A small image classifier, trained from scratch: 6.5M parameters, held-out accuracy 100%.
Rows from block 8 of a small image classifier, named by matrix and row number. Rows with one number belong to one channel. Each number is 50 + 10 x the weight over its row's rms, rounded and kept within 0 to 99. All counts start at 0.
Before each channel's rows are labels from the 100 images, of 14976, where the channel reaches its highest value: "responds to" is what is common among them. Only what is clearly more common there than usual is listed. The data: dead-leaves pictures: piles of overlapping shapes.
# convs1: grouped (8 groups) 3x3 conv (model.blocks.8.convs.1.weight, 256x32x3x3, each kernel summed), inputs within the group 0-31
# convs2: expand pointwise conv (model.blocks.8.convs.2.weight, 512x256x1x1, transposed), outputs 0-85

responds to: vivid
convs1.139:44 35 42 52 54 45 51 49 51 62 46 61 43 45 44 57 27 62 42 56 52 70 72 35 48 53 52 41 59 64 54 39
convs2.139:51 46 50 51 50 57 51 37 38 55 38 47 41 49 58 44 56 50 59 49 60 27 35 45 54 44 45 53 45 41 80 54 61 47 56 54 56 44 50 44 35 51 41 60 41 52 46 32 67 43 66 60 48 55 48 62 64 53 52 61 58 60 43 47 51 38 49 55 46 38 47 53 47 58 56 49 60 52 47 40 36 62 54 44 46 47

responds to: pastel; vivid
convs1.145:67 58 63 55 36 46 53 35 66 50 37 42 54 39 64 43 65 52 65 39 63 39 50 50 51 39 44 61 42 51 56 42
convs2.145:41 52 41 45 37 77 60 53 49 53 55 53 53 51 49 50 58 46 55 56 45 67 39 52 64 38 43 62 52 29 48 58 45 49 54 53 52 32 36 53 37 35 44 51 37 58 45 50 25 53 40 50 57 59 56 56 40 55 51 60 52 46 45 45 38 70 62 38 43 41 49 45 42 41 49 40 54 40 59 61 54 50 60 48 69 39

responds to: earthy; shaded
convs1.216:37 46 68 51 56 57 51 42 28 33 63 69 45 39 50 61 45 52 33 39 59 46 54 48 53 53 53 33 52 56 45 54
convs2.216:42 61 46 37 52 56 60 32 58 51 57 61 74 75 41 43 44 57 41 54 47 52 39 64 41 54 55 49 67 40 47 56 52 53 37 55 27 40 43 45 53 64 55 51 64 42 53 45 48 62 65 52 42 65 46 40 51 60 42 44 50 28 38 59 50 41 69 47 55 39 49 42 55 48 58 56 48 54 17 69 63 50 49 50 61 39

responds to: warm
convs1.252:44 62 55 43 38 40 45 52 60 56 36 52 45 28 49 50 66 34 54 52 63 48 51 68 33 55 57 57 35 41 44 45
convs2.252:57 37 31 50 58 60 51 44 54 47 51 36 59 45 45 44 53 54 56 44 42 47 54 46 69 43 48 51 44 43 44 53 47 56 33 62 71 31 48 57 57 51 63 52 35 69 39 55 45 51 62 45 55 40 43 47 52 57 43 58 41 60 46 47 45 67 52 60 58 62 59 43 52 62 42 55 45 58 24 54 59 75 33 39 43 37

responds to: pastel
convs1.79:50 45 35 33 39 51 28 34 45 59 58 38 44 50 46 51 42 45 48 53 61 48 63 65 46 72 50 54 65 42 54 47
convs2.79:42 52 56 46 30 43 73 40 56 37 53 49 41 51 65 42 34 42 35 40 55 49 27 55 43 53 36 49 39 55 41 43 65 51 47 47 59 42 61 48 40 55 53 67 65 37 60 67 60 52 53 52 59 45 68 41 41 51 52 51 52 66 60 46 61 60 40 38 51 61 63 54 54 44 65 45 42 42 51 48 44 63 43 46 47 45

responds to: warm
convs1.241:51 53 69 43 49 49 62 58 51 66 60 67 55 31 46 44 48 44 47 44 41 57 47 48 28 58 52 57 48 27 41 43
convs2.241:72 35 41 38 57 46 51 57 37 56 52 51 81 55 48 34 51 47 57 49 42 39 45 34 66 52 32 70 48 51 41 45 53 60 56 44 61 53 57 26 45 59 58 49 52 60 34 47 53 59 45 54 59 55 63 47 34 65 39 41 63 51 34 59 65 76 53 37 36 53 27 56 65 55 60 52 49 60 37 49 68 57 65 50 45 51

responds to: earthy
convs1.91:49 40 50 73 45 32 37 37 62 32 51 59 54 38 58 70 45 51 53 55 48 56 58 50 57 57 55 57 45 38 41 62
convs2.91:59 44 46 39 49 40 66 51 55 63 61 41 42 48 50 39 41 48 53 43 60 44 47 49 32 49 42 52 62 55 55 45 27 42 67 62 49 43 34 35 31 57 51 47 41 51 41 61 50 28 61 55 54 61 52 35 46 65 40 46 46 56 50 53 49 82 27 18 53 43 51 51 47 46 66 47 53 58 59 63 62 73 49 45 39 85

responds to: pastel
convs1.80:62 54 58 56 31 34 60 46 46 39 41 39 46 51 40 59 63 51 58 52 42 56 69 44 65 57 32 57 54 50 36 45
convs2.80:47 54 48 59 61 71 49 46 69 57 60 41 55 32 40 34 46 57 38 63 44 49 59 50 35 47 41 65 39 56 55 53 57 32 61 62 54 46 61 59 52 48 39 51 82 40 44 42 55 65 49 51 67 34 46 55 64 44 37 35 41 41 72 44 47 52 40 52 44 54 56 59 44 51 43 53 44 43 47 45 54 36 42 46 47 54

responds to: dark
convs1.211:57 33 39 33 53 55 51 45 57 53 42 25 38 54 35 44 53 49 55 50 32 41 42 43 55 48 34 59 57 56 54 35
convs2.211:52 44 53 61 44 53 51 35 45 36 50 44 32 63 62 51 62 45 27 62 59 66 42 44 51 51 40 39 50 37 46 30 67 51 59 46 54 53 58 76 56 71 41 47 45 56 59 53 60 43 47 52 46 50 58 39 54 50 56 37 60 69 33 51 59 42 45 49 46 42 48 48 42 50 47 57 50 58 55 66 57 46 56 41 54 63

responds to: vivid
convs1.18:53 47 47 37 60 52 56 46 55 48 51 45 58 68 39 71 35 49 72 47 56 44 53 61 61 30 33 59 52 57 48 50
convs2.18:51 55 40 42 51 69 62 50 45 41 43 46 53 47 55 39 53 29 37 31 44 40 59 56 29 52 39 44 51 43 53 51 44 50 84 36 42 52 52 80 61 39 55 57 54 49 62 57 75 60 36 39 74 54 49 60 45 53 53 52 54 50 70 58 59 46 52 31 56 48 51 60 30 53 58 58 43 57 61 37 30 59 43 45 55 37

responds to: warm
convs1.255:50 53 56 32 50 53 41 45 48 51 46 47 39 29 63 52 37 41 36 45 46 54 61 41 34 48 38 48 60 36 31 36
convs2.255:56 18 45 41 43 48 55 53 47 39 48 43 81 36 64 38 42 59 51 42 65 52 58 43 56 34 45 53 57 50 41 35 43 38 34 47 79 59 45 39 44 49 43 71 52 66 35 46 56 55 55 47 50 42 59 48 40 61 41 40 31 52 45 70 49 67 37 57 42 58 57 46 47 39 42 58 51 50 27 34 47 46 47 32 29 53

responds to: vivid; pastel
convs1.63:54 43 47 52 55 42 71 42 46 58 44 32 62 55 42 52 54 53 56 54 50 53 55 33 67 61 36 46 62 52 34 71
convs2.63:47 71 53 62 40 70 54 49 57 46 44 59 54 50 40 54 38 51 63 44 42 48 48 45 53 52 19 43 49 57 51 43 34 49 41 72 53 61 59 43 38 62 58 53 56 64 54 42 44 60 32 45 28 54 39 50 46 52 40 55 73 37 57 49 53 56 52 37 55 53 48 46 46 45 45 45 67 67 54 52 45 41 57 56 56 56

responds to: cool
convs1.92:51 70 56 49 37 54 36 26 53 45 50 43 59 60 55 60 30 56 57 53 61 61 53 47 31 49 54 60 58 43 58 44
convs2.92:34 46 64 57 43 21 72 38 50 35 58 40 50 56 57 41 63 46 59 68 63 66 45 37 50 50 48 67 43 61 53 50 68 39 52 42 47 51 54 50 68 53 57 49 39 38 45 64 47 54 35 55 54 49 57 48 28 46 49 39 40 54 59 39 50 65 54 27 58 66 41 44 36 68 55 52 38 39 36 62 48 34 28 43 32 47

responds to: dark; vivid
convs1.246:46 48 38 52 49 49 39 50 48 47 46 50 22 62 52 51 61 51 41 51 57 64 39 46 51 65 53 40 53 65 77 52
convs2.246:36 56 47 36 47 49 56 56 41 51 43 48 51 62 69 57 50 41 54 52 64 59 51 66 46 45 64 40 59 57 54 44 49 37 62 56 40 56 51 51 56 54 54 61 35 47 57 52 48 56 36 52 55 63 51 52 35 30 48 43 50 44 53 42 39 62 33 51 54 36 34 76 58 38 40 50 36 53 57 49 70 50 65 44 51 36

responds to: warm; dark
convs1.225:56 44 48 33 36 56 50 56 47 39 46 47 55 51 39 54 24 61 46 32 36 43 50 47 50 32 40 66 57 48 44 40
convs2.225:59 59 53 52 44 51 36 65 55 54 35 41 47 49 51 45 38 29 48 53 55 44 66 28 51 49 59 34 42 74 47 47 58 50 51 41 48 50 57 45 49 36 50 53 56 55 66 35 49 31 42 54 38 36 37 60 65 52 57 53 49 50 52 53 48 51 59 59 45 50 38 67 35 40 45 52 62 40 54 42 60 47 48 44 36 52

responds to: vivid
convs1.172:35 56 65 53 64 43 41 28 62 50 61 45 54 37 58 48 51 63 53 39 49 47 53 27 42 67 49 52 42 53 54 44
convs2.172:57 43 59 62 29 26 63 59 35 47 70 54 45 55 36 59 51 43 58 52 51 51 57 50 43 48 48 62 47 47 46 48 40 50 42 62 62 58 54 55 64 58 41 60 51 48 57 55 42 28 48 58 46 48 32 52 53 28 51 48 58 57 54 45 20 51 56 45 44 61 53 45 53 49 49 63 34 34 41 46 53 51 44 62 53 57

responds to: pastel
convs1.206:60 57 58 44 54 48 70 47 53 62 46 52 69 39 71 46 27 45 55 47 50 51 31 57 51 43 51 42 35 45 43 53
convs2.206:45 62 59 48 54 56 52 36 37 66 37 60 47 54 47 54 57 42 44 67 60 47 36 54 43 56 42 49 69 54 53 37 69 66 67 70 35 39 55 80 36 38 27 57 51 57 48 48 52 68 57 70 55 44 58 37 63 57 41 59 28 56 62 60 62 49 59 65 48 41 46 53 43 64 52 56 54 55 56 40 64 57 38 36 45 40

responds to: earthy; vivid
convs1.76:39 43 58 52 45 50 46 29 68 46 67 48 63 39 56 54 47 42 51 45 34 48 52 56 67 52 40 43 62 31 40 59
convs2.76:37 56 54 44 60 41 57 78 48 56 59 53 18 58 45 49 66 47 39 61 42 49 44 61 51 47 65 58 41 53 51 52 35 46 65 43 53 62 56 34 43 42 52 45 50 28 39 46 53 42 63 44 52 53 56 42 48 78 46 26 59 60 48 54 61 82 54 33 60 56 38 54 49 35 41 62 31 55 74 42 37 40 50 37 44 66

responds to: vivid
convs1.90:50 52 56 37 42 48 46 56 56 38 61 31 65 50 40 41 35 54 46 50 45 47 62 54 53 44 54 72 31 43 35 64
convs2.90:56 45 33 68 68 51 40 28 53 47 49 54 58 38 47 46 48 59 69 53 62 56 57 55 20 61 68 63 75 52 48 54 56 60 55 64 52 56 43 53 46 50 37 65 30 49 48 53 52 69 50 34 49 44 70 40 68 62 66 50 46 48 39 45 69 49 38 47 63 52 51 57 63 54 43 52 53 48 44 56 50 51 65 52 55 53

responds to: vivid
convs1.26:47 68 37 33 54 53 49 49 34 66 68 56 34 52 36 53 38 52 50 51 46 50 45 35 59 50 59 38 54 58 36 44
convs2.26:47 60 35 34 48 59 48 50 42 57 53 53 57 43 68 54 40 59 46 53 53 63 70 50 40 45 53 59 62 34 50 39 44 42 34 24 54 45 61 46 51 46 57 44 63 49 69 53 63 66 41 45 62 35 58 51 35 34 50 57 40 38 59 45 59 45 43 63 67 52 52 43 49 56 47 56 48 55 55 47 38 47 56 72 60 38

responds to: warm; dark
convs1.239:54 49 65 43 54 52 50 62 48 62 55 58 48 42 42 58 62 42 57 62 51 56 34 44 42 43 57 62 49 29 21 43
convs2.239:42 52 45 41 49 43 44 53 77 48 40 40 69 59 36 31 44 45 45 56 58 54 38 51 46 33 51 49 50 43 40 47 34 48 69 57 54 43 73 47 39 49 44 50 46 50 38 26 54 68 44 59 46 45 46 47 56 59 52 64 46 57 45 55 62 54 48 60 48 52 52 37 35 39 54 39 63 46 37 62 36 63 51 47 53 39

responds to: vivid; warm
convs1.243:58 71 50 40 60 46 49 32 42 46 60 48 47 50 34 68 53 72 48 67 62 45 48 43 41 50 44 62 42 55 48 46
convs2.243:58 53 57 33 37 63 29 43 51 66 56 51 69 57 43 54 34 52 47 52 47 47 60 41 53 58 43 62 66 42 51 47 43 66 40 54 42 35 57 50 37 66 56 55 34 56 40 27 44 55 42 40 40 39 67 53 57 41 57 50 63 48 39 59 42 55 52 42 67 45 58 62 61 44 46 55 48 58 38 48 54 45 60 49 29 57

responds to: grey
convs1.104:44 51 52 30 56 44 59 48 35 38 39 52 40 29 35 51 57 41 51 38 57 60 55 66 55 55 35 56 51 62 56 38
convs2.104:51 56 57 35 45 40 52 44 69 59 54 55 41 53 33 55 42 49 50 54 43 33 54 65 59 60 60 53 42 56 51 51 52 45 47 40 54 49 63 38 41 49 54 43 69 49 54 33 57 36 36 74 36 57 29 35 42 53 42 65 68 63 30 44 48 57 52 51 40 58 64 54 43 44 42 40 46 71 51 33 38 50 39 70 51 36

responds to: shaded; warm
convs1.204:35 48 60 47 45 43 53 27 36 56 42 68 51 35 61 46 50 51 35 37 52 38 39 40 68 53 46 43 47 37 49 49
convs2.204:50 41 55 46 61 49 58 39 55 35 49 63 62 56 43 50 51 54 41 59 57 43 65 63 57 33 54 51 42 52 51 58 54 59 34 55 36 48 40 39 47 44 45 36 53 61 57 67 62 39 42 59 51 61 40 53 41 47 58 39 44 35 35 62 41 58 45 60 42 57 57 50 57 38 45 50 53 42 49 51 63 41 43 36 31 70

responds to: shaded; pastel
convs1.221:50 44 69 58 48 43 52 43 27 54 39 58 66 40 61 67 44 56 56 67 53 61 48 52 62 46 57 36 53 46 42 41
convs2.221:49 47 55 52 49 51 48 41 59 45 55 51 60 44 55 44 64 42 48 61 38 45 57 58 56 56 61 67 53 42 32 28 30 41 66 53 39 58 67 46 45 42 43 37 48 61 43 22 81 46 32 51 51 51 49 69 45 55 60 56 43 47 54 36 44 66 41 72 42 47 37 34 62 35 46 48 30 59 22 42 64 36 57 47 21 75

responds to: vivid
convs1.161:41 43 34 50 43 47 61 40 59 67 45 53 41 37 61 49 71 60 44 37 66 41 55 60 57 60 52 41 62 50 38 46
convs2.161:54 55 30 55 45 62 56 48 42 45 45 40 45 63 48 56 53 47 63 68 60 31 47 57 36 53 49 48 44 46 57 57 45 38 47 49 58 44 43 46 55 29 57 35 52 46 59 47 39 41 72 67 53 44 47 39 32 50 53 55 44 56 62 36 32 61 27 63 49 44 35 73 71 40 44 49 45 53 60 46 35 45 52 35 54 38

responds to: grey
convs1.89:53 40 43 47 37 33 33 45 61 35 54 46 65 26 52 58 48 32 56 52 40 42 50 61 44 47 52 49 50 53 44 68
convs2.89:56 51 60 39 40 48 37 48 51 46 43 50 65 42 53 39 29 45 63 48 50 56 54 40 51 46 54 55 17 44 48 41 11 51 49 52 47 59 54 53 42 37 42 44 42 39 41 59 51 46 65 40 44 52 49 59 64 46 33 57 54 40 32 36 45 66 68 26 45 43 66 51 58 53 36 46 45 44 38 35 69 50 63 39 23 65

responds to: vivid
convs1.56:53 69 53 55 68 32 45 42 47 38 54 77 57 39 64 54 35 41 47 52 50 52 52 57 40 52 44 51 46 35 48 44
convs2.56:47 59 62 47 47 62 51 31 60 46 51 51 56 34 37 46 43 61 42 54 56 61 57 31 52 40 42 53 63 59 46 40 50 59 63 46 50 57 63 50 53 75 45 56 33 64 50 59 73 50 50 63 41 66 54 53 41 40 30 42 51 61 43 51 59 47 48 41 58 53 56 48 50 43 64 56 38 42 70 41 51 51 55 64 39 51

responds to: shaded; warm
convs1.201:42 49 68 59 52 53 32 48 35 70 40 41 41 57 54 64 56 59 47 45 57 64 60 48 42 49 66 47 48 33 43 39
convs2.201:47 32 73 46 54 50 36 57 40 55 38 34 50 53 50 38 69 50 46 65 63 64 47 44 41 45 44 56 61 53 49 42 36 58 50 46 37 45 53 62 51 55 48 53 66 59 53 80 43 59 24 46 46 42 42 44 53 65 64 47 57 59 45 53 49 59 58 51 50 54 49 52 58 46 57 39 57 45 65 40 44 55 54 39 41 52

responds to: pastel
convs1.93:52 55 57 48 35 38 61 51 49 36 37 52 39 53 55 45 29 50 53 48 27 47 62 46 72 48 64 48 52 38 55 55
convs2.93:61 45 58 46 42 54 40 47 50 46 60 51 73 44 53 47 71 62 47 53 45 43 60 41 48 55 56 58 48 64 59 38 50 61 25 57 43 59 30 45 53 42 46 50 52 29 35 44 43 45 62 58 39 54 63 46 48 60 44 38 54 45 45 32 37 48 64 48 30 46 51 33 37 66 48 48 56 39 60 38 54 45 54 67 67 42